A small image captioner, trained from scratch: encoder norm groupnorm.
Rows from block 2 of the text decoder, named by matrix and row number. Rows with one number belong to one attention dimension. Each number is 128 + 24 x the weight over its row's rms, rounded and kept within 0 to 255. All counts start at 0. Numbers have three digits each. After the name is the row's rms in percent of the matrix's.
# v: attention value (decoder.blocks.2.attn.v.weight, 192x192), inputs 128-191
# proj: attention output (decoder.blocks.2.attn.proj.weight, 192x192, transposed), outputs 128-191
v.73 099:122093108155145130138144128153138105120186106137133106116153153102109159096191116125111172098135135157177109145128081133116168139111122117132157136113157162108141106151192142115081082166150126
v.74 092:109112126068105114072155150130153124127097154107092161169098081099129116179114158160145110136113128087107150124119146137122089126093117119101156145147136143108133128129079120169142138139129151
v.75 100:093152129141113124120119149163095111167122118118114154107094170109114139167123138158150105117095125104076143160149150112157131144154140123073134117097126102136152110081165124157082108154081141
v.76 100:101135128132141148112130125074145115073113131132147114107103108114126150117115138115160148124127130069112156129138111138116161154129136134148153169143099075134132124164089162159140187107087101
v.77 110:132155118129102133152120135145124109104111139094105153117129123075134098134131163116123080133142136103132121096177134115172118112110116123106113155138132129151114155113131122120106188107126169
v.78 082:108134129141130137147116103160095132137104139133106124137130151159145146131120178172157125152082134158125128072121137160157124143141133130144141118176162102135119178154102152128129121145108114
v.79 092:126112130122140175151130100119097123133127116134101068135114152114139087152139191130121098138134139108164130109141126109081095123098136095116149144117157102099152112181131156181109131148108163
v.80 092:137116135094130143174090100126182118109103117103191141131089141074124132151185105128124107152160136090102134120146112127196156096153120167100112145171079109121139152091179127144131121163168134
v.81 080:129108124127137080118167198124149123162091144120138118142121113147110138111172085143116124083139074114165120138109127158126154102093099153124102109094097132140111110084151127132165123151131103
v.82 086:153060136126087171101114126123145164131108127162098118118128085136076141168132116118115158113132142154128077117138146108148122101112108125123151118138104136144157082148164117136099141167113157
v.83 084:170185135140145085150123160129121125118141156108152143118129134146122163140092150186138151147118131122114149154114112115118131184157137095156134091110154161087137155144123104081088105121134099
v.84 114:167108093114154128126145161137129167140149127123149093133144089124130127104110110173175159089184112107129153117123140115128161113068085152130135121148121118107113096152108101153156145154145119
v.85 101:104097098074154164162125169132112078159137171134103131120098141143126129151174159142124147151119135098129136075160129140108132146132144121102154139111145161098092119125150114167147112133123134
v.86 093:124146135110122134085099101135102129117114095160156118103094091130109127163112102143110139116153093141107126166132098120132153145158159139158173125155082094164113148124092115164157135166141169
v.87 102:124150107150161100113131165103114106116123116159145160123125120096134150109151122132118133124117102129119129151125102155166153151116058080155140171117162069118140137153097149126099158107152110
v.88 097:176137132135107110095119085131120160070152147162173114110102125128114131140139158094135119109190090120114128134125137186155119118109113140141127108114138074098121108087119091122151110129105118
v.89 084:125144164149132121116118107112153106144167110132125102120122150160134145165164115132135157120162086129119144176095093168136158127129130171090108100141082105112130161112160142154160134131146121
v.90 109:148128144094113169102137090108149116129138116105143132098134125172089129188149114101123184131155120127135130167104086149098105154167147142160133123071095144145150120109147148119164104115130116
v.91 093:074124134101124136118123136103148147157142146106125205112102135131155108139137156145160125124123114095094114110114097135084140089154122142104127109103144113119117156097168149160096152124123112
v.92 094:116149135174144115138172164123144158142040123079127146128108147069114142105150106164124120139130143132125140128141158127143130103141115177101113102132134121132138119173132131123142161175135117
v.93 100:137139154155107139085104150147149160101180113091148158133131127155142124138123127110127141126121109158128131183133101132117151125126093103090098125095121124112189153124131140111114120119143139
v.94 107:183156147108178112168120102168116071104141123136165171094141144129127151151122099133091111144166151120102129093120102125168131147171136095125132161128113134131127147108134100079108126132131107
v.95 087:118156082111153116155107180112130146108104114140145113156111116137163117131097141103153130127138124089115123116188192127167174144111120101106102124155116058148060165129088110115139182112115134
v.96 091:132089109125106138142097140121105131172137133157098138103119114158140110155120110104176124118145142131148119132115103135095156128085178144110133170151134129139161162078102120141179113128081113
v.97 102:070135122109109149132147110127114156095105128128143105142138155131162103131130147122116140123108110121120139159161084114140178165102110138077128116083120116102127125097153107097143122126111148
v.98 101:153153157150131169076089137140120133088136140124124124153133101142133111173074142120156146112151122111138111141165157132104090103119155108093111178103104120104155142118167098090138144124137126
v.99 100:121091112177133129147098168136139128096093143167142133135129157124128134099117116120142110166123147093128050116141118142142114168125149145118141136114118117084147143122134132098135126119156128
v.100 127:117136152093089126087133109174115114132096081153058141110134107134150102122160152108118149054083092154140185122151129160125132162142112110090163125101119140131103101111120119192139156109124086
v.101 117:106126121144141114128136076095145122138053119176143130122150114125132134141138113136139125129153146121089109130140120122124110094121131123117138147121150095143144124163166106116135141132131127
v.102 103:117163154123142158117156163119127111105170132095137056173103147127134099110087154114111090171147138145129120113086140112163158115098177122095125106102148128121161154095146118129166108126147134
v.103 107:107142088129152125141139105104157141133117121184117171098162146146130121123138158099117163122117105156106123123152097154121135114112144135159135143177108169122118159158115077098081155120093102
v.104 092:126175095114109192129093168089133141101112133137160136115117132142099107097147155129131114124116123112133148142141112151131081119137193142151156136102125105139156109166156127172087147132093165
v.105 102:126141116112152101134096123095134145139124124144162114142123124163090145138079104134132162081131137110105054145163176138099169146115135090133134178186151115110151118151144126107161162111143129
v.106 109:104158125095149141116141095118171098122121151128121168105146076098169110143127148146122084153104142118125154124134106168148107141079109091143145124100121130118110127110146094117137120142127138
v.107 093:146112136116104110151105094138138123124120114141158146062153146159121107150106144131142138154098142146100154133150090160141105125102102153099132131148142135082124160149148115085089133108170181
v.108 110:121158115137145086127133128127155137132117145126151161103143118146154150141143139164129142140108157096109090128098140119155131130135117110132130140141123125136175114146161102135071141162138091
v.109 110:125147143142147130100127134086100124123151151174122140139138077136140082143117177111121119161099088142122126108125167135158117135089154105102117116101149106129155091138200085141137157131071088
v.110 106:140098127131087136130149122163113128101175138137115156154129140135125118126141150099131132133140109107137135154103123133075149135072149110079139147166116180133159137106081128107108098115118147
v.111 101:117124103151137149099125136127104125132118129100155139136115131141128162114132103164142107153142142126102092120110162117146118123088198127077147203163123150164131102152142153102155159144102120
v.112 115:122124104154119132110144137102152143144115123150136154114132167109151113113107151120154157121105071130123116099159100124099133102155119165132111132133097127149153157160127158111145161130142127
v.113 102:123129118131132117155133145112140118129157115148139142139125145134107127148085134109127132166139113117124149132146087092135153122162143133138125101140119196142159114162095155125115133118120108
v.114 114:139141159172130126089104120134082104102164109102096151145115137138120112103158133146168126097127119126151117063123119108159114103149122167112115126098147111130124121107183108160127159139143168
v.115 095:147124136119106186127157078144138131152125122132084163143121116116128149129117119147130121102133141130111102144115150123145161112107109191105089127109125123094115161136129140094138137106131107
v.116 097:159157096123111081147146129121153129170112165115146131112124108085135092176098154167145135138139169145114139136134156108137173106141123164117095118198115119156118114123175135099116138139104111
v.117 093:137089113119138116109119108154091125115157126153133148136132113169129096126123093114109156123120144139139141154119182180094126177115138106150130143093133148142123130127127155166133148100114110
v.118 104:100115132144123195119143124139122084123132106104098150134122124142116117084125129151152094089151141141175127147132088128163086175082130104105111136096107105121137155103150104149137121087115142
v.119 109:129091123133123130154131170111141148183112150120113139121085096137151121177143112119121137145101133126125140151104116149117161123126148129136084136140126162087150164123118148104124110104098091
proj.73 095:180134140126113129140187122144116111134132101073122135141097120129163202139141156116127159132169142105110105113104112084128162115123134133135135110125179115094127090138150103146132097121135173
proj.74 087:119124118128131106127141117060148126134126129175137111081125113091102112150076136157149152148111164135103172148142139132115140142127151123151093131129133117124113130109127100074160139158146096
proj.75 094:099104115129142126144116143155111131126074101109072151132127082092117135110142115140140124141134159141082129116118088152126130159175107117089114135138168162118158124110086126127144082138109129
proj.76 096:147102120169138104112103161099117154134168100087146126122131125135135128123104130161146098107176135106137159118141144143161138095132122161077107161130104118176147128145120121167139116117120160
proj.77 107:082133121066149091142120139087106162135126175140179132146122106120118075122146095139176134135113125165123150138152125149130099151141122099146105153110061147125145109088131150099111166159159102
proj.78 078:141172122114123135135120072157109167144092120143165108108128174151119133103108122142119148111121140090118081106115121112166133159141117151090132136135169128107094126095085139171115110139133132
proj.79 095:092097129119109125204138089128165148134138158175151075138143078093108147125126090143120127096139152112140141114136142072135117135137071171124092167142141109087174132115143114109137137154143144
proj.80 086:142113086123149124113142157128097124166115079137133079155101115146116150147112158156154086061117117108098164127135106084127140133136143093117108141124136148119100128158126157126108172123150103
proj.81 083:157114164158107121105167147089137126125111069078142153128123122134167126129110136102143120145124098106110099159119121130125165118098133102162166109112180163085109110123125141149113086140120100
proj.82 097:122140098164108086144165138138173077108120114121172121163095139156104131136155155103127145103121172107134169147140126106113120184141107114143118150102147118111106074077104151151159109143133121
proj.83 083:137144112155123119182118120217156128108120140100098147113126149122116134139158111136134178148153097127158113102093108116154101095136125147096151124147168114138125150143105145129134067123106124
proj.84 117:069095144133150153152172140135148146129100120107155136151159090117080149172136143148086152108114113126097177162114136134121134131123095115180108126150159103152110145115146146111091089169141117
proj.85 097:104121105081142155148135125145114163121088152117164089113133128101147184144097147070158140125146174176107136112062113096154135140133164131126103134132145137099147115113166134081082152132104135
proj.86 092:141112120123142111111113100130164118120095099124149145192108102131153119172140156114113138085126151110118121123105099113132135144128157103105134136138137081186100098122129085122163151111100179
proj.87 100:172098121087144114092080111114119112147089077055133128094119113122147105108121176180159146136127137128131121126168140157151145109123160123109119150075144125145106123082116151166159148111168144
proj.88 088:111139133088172138130125095117163086139112131113119071118135097119160134106125157121100140118122143105138118142135170138105166127115140147122131154138108113105101090152154091120113151093160157
proj.89 077:150151118096140135139155139137127082092116094107085166133125112140165173113090163166128089120124101086111080112133111115147202127154126084115153117106121124123137065150148094124111105103078142
proj.90 101:213153137151116145132114160123118075101141113111119146141099167169155143098093157094146130147110138124133129146152121083124141098119176130119119129099150134126102117132144127150129157113126118
proj.91 089:149128150101143101122101184128142146160126112158141108080152138136125118119120145134128097154133125154117157114136155107137148129091165122106132126127126120115139122156123125129097135143116133
proj.92 098:118124154140134141150104157172132138128098121120124092151127130094134124099117116144135130054137129095107100132167130145112086170116076118118108150161177155127133155125134134143108079173141114
proj.93 097:191124149092126118165109131142155092149121061144124140143143115132158153067144163195151116113127101117121126116117153133160169128135122114137115151127095100187129123137114107141132120082142163
proj.94 105:181180119169156107111094106165131101126125101115103153148129126158156129121139137192129135115137128093134104113124107143154138090160135117122135107129155119143107072133079131125118154114109117
proj.95 085:082121125098134098121168159091099140136130132107147151129151137100101082171145079136121111147113103168126166131126106136111114129125091081121102147147088150148156128111128143113119123151107076
proj.96 094:148140104130131145161128099127166103121140126138149132122189115134112125161148149115080136148112136149070104108179099137092130153066147144101113141115146144095149131106114130130118169132161109
proj.97 101:132131157095128160153151153123123126151112129103098091095150153158095139116173128156133166083154113132113155124124112094144140077160145093109134134114119093092126138115196146137106098114092109
proj.98 100:112148118141114151146138157122132119145170139126142147109145150125136121104164158160103127104106107142098103132149119124105147112134158107160147120104109119163114129086125093082102135166155135
proj.99 101:125130114130120108075178157106134113182122106126146104119113169109132131125130111144113112157137134100127130096117152093146120099137130067165123097122151140155157154128122113099145125168101163
proj.100 133:105096174108115154135150076146105131135104122125108124120116107140120183085094114098199105103123129121100075139118088167086100110112165167119125156139098112098121139127169119128106146104128113
proj.101 112:116124127114127134118159156156114129162159159104117106119125123140121149139120106129128100126130120115150148140126095157151143137050114118113145139121112134136142105133127148133120137103164098
proj.102 111:094118171127122136114072160156072139130127111101186132134160127148134128116188110136117187131173148108119128125121161103092133114149148104104132142119143148135136152143148130136131136120089130
proj.103 109:101089131169148102086142164122136094117116155165105170102141124161152143102094143115135077183105133118117143134159121171138077128084090122111098087147058140108109141117097157113168174140138123
proj.104 093:114130114123129099138159129131128126150116129138144117137129152113109069102105111102117149139118113137123134178152083144165101118159113117129102148122140110114094132138121108130127094112113080
proj.105 099:144138146124132123119203097129130138142129167129115145100104167102113082112156145133114096122082134099123129110107090101142130099154135102180143139111104147164128127131102131134121150163134141
proj.106 124:091129126128114067126100155111131149099117118133116086136166174137112140142128127140142133172157095156120133101136149137101113108064104093107124114127137136146128157118124131134159139107130068
proj.107 097:153122126138106167163137161125155114177161121115127088142105113127123086084122114136085143127125089104147128129173104165164144137141140126123105084132083103153135125138139185134139118142131115
proj.108 105:075146156102128106119133158145117129135128151111105128128133160138109131131124106118133106142184128122131129072130133134165111147091059065158146143149136182153137133164154121107142155137139112
proj.109 114:097119170110143086133117138141127149126127106084136135140137166145116137124134109129157157135182112109120147126094113115109156129075132095135139131148132206119109130130121090123172156113150104
proj.110 108:101167158120135136108133158132147105144115124166125114149101190148106164140126136133134126142094129162115129114125103124092085134139133112141096100147151086087133154121069087120111145160106142
proj.111 108:134130096092136089129099152147105137125126154135174167131157139101159143149144142125124070198133164116079102109106161144133153155119125110173122121157123148125127151133083100110138129104131153
proj.112 113:127132084126124115079155207114098114120141160103131128094132167118131122124114115171104099126073152117144137159158137175123091132110113083132116122142064133152089146155126123094133151115164148
proj.113 102:085131116127129149062166163135136166103109185115154145121151142140109142146102111130138111157145159117130170133103154136142099118166087144106111098121133117117153111182142152168186105153107135
proj.114 118:106145136077122086138110125147065122137141113126156147122102117090140158106139097133170157132149120118132112121147153107103142099135139123153135112160146146118110112095125081104061127102151154
proj.115 094:125131164143166104111128135139119116113151106122095126159077107139142110156134156136171118088105106099154130147107103108123119129142089128148150133140145144133095131114132143118109107157179146
proj.116 094:149093100141164132102139127119144093167136167150097160115124158154147143134142187144102140106137146116092132106133117131153138137133156118166131132096120165106116161093119132111122115125138120
proj.117 091:165096169166164143183172102119190109135127112151136131100122144107133135114118125149152106120098115110138080160093104147079128135119161108139128111123112110158114130140091108135144160152157136
proj.118 102:102140162136159088146149144128108132140093089129117083131125149108127137129145121131143163122123096119092105131118093116082090085111148097113127119125171157144125160100117118152089138147124136
proj.119 115:177097093126147138136108121170162111089167122124103152111148085140131122150117152097132126153103102121111145148150119162125090134095102194115097127139112141092127148112140160112153141130155125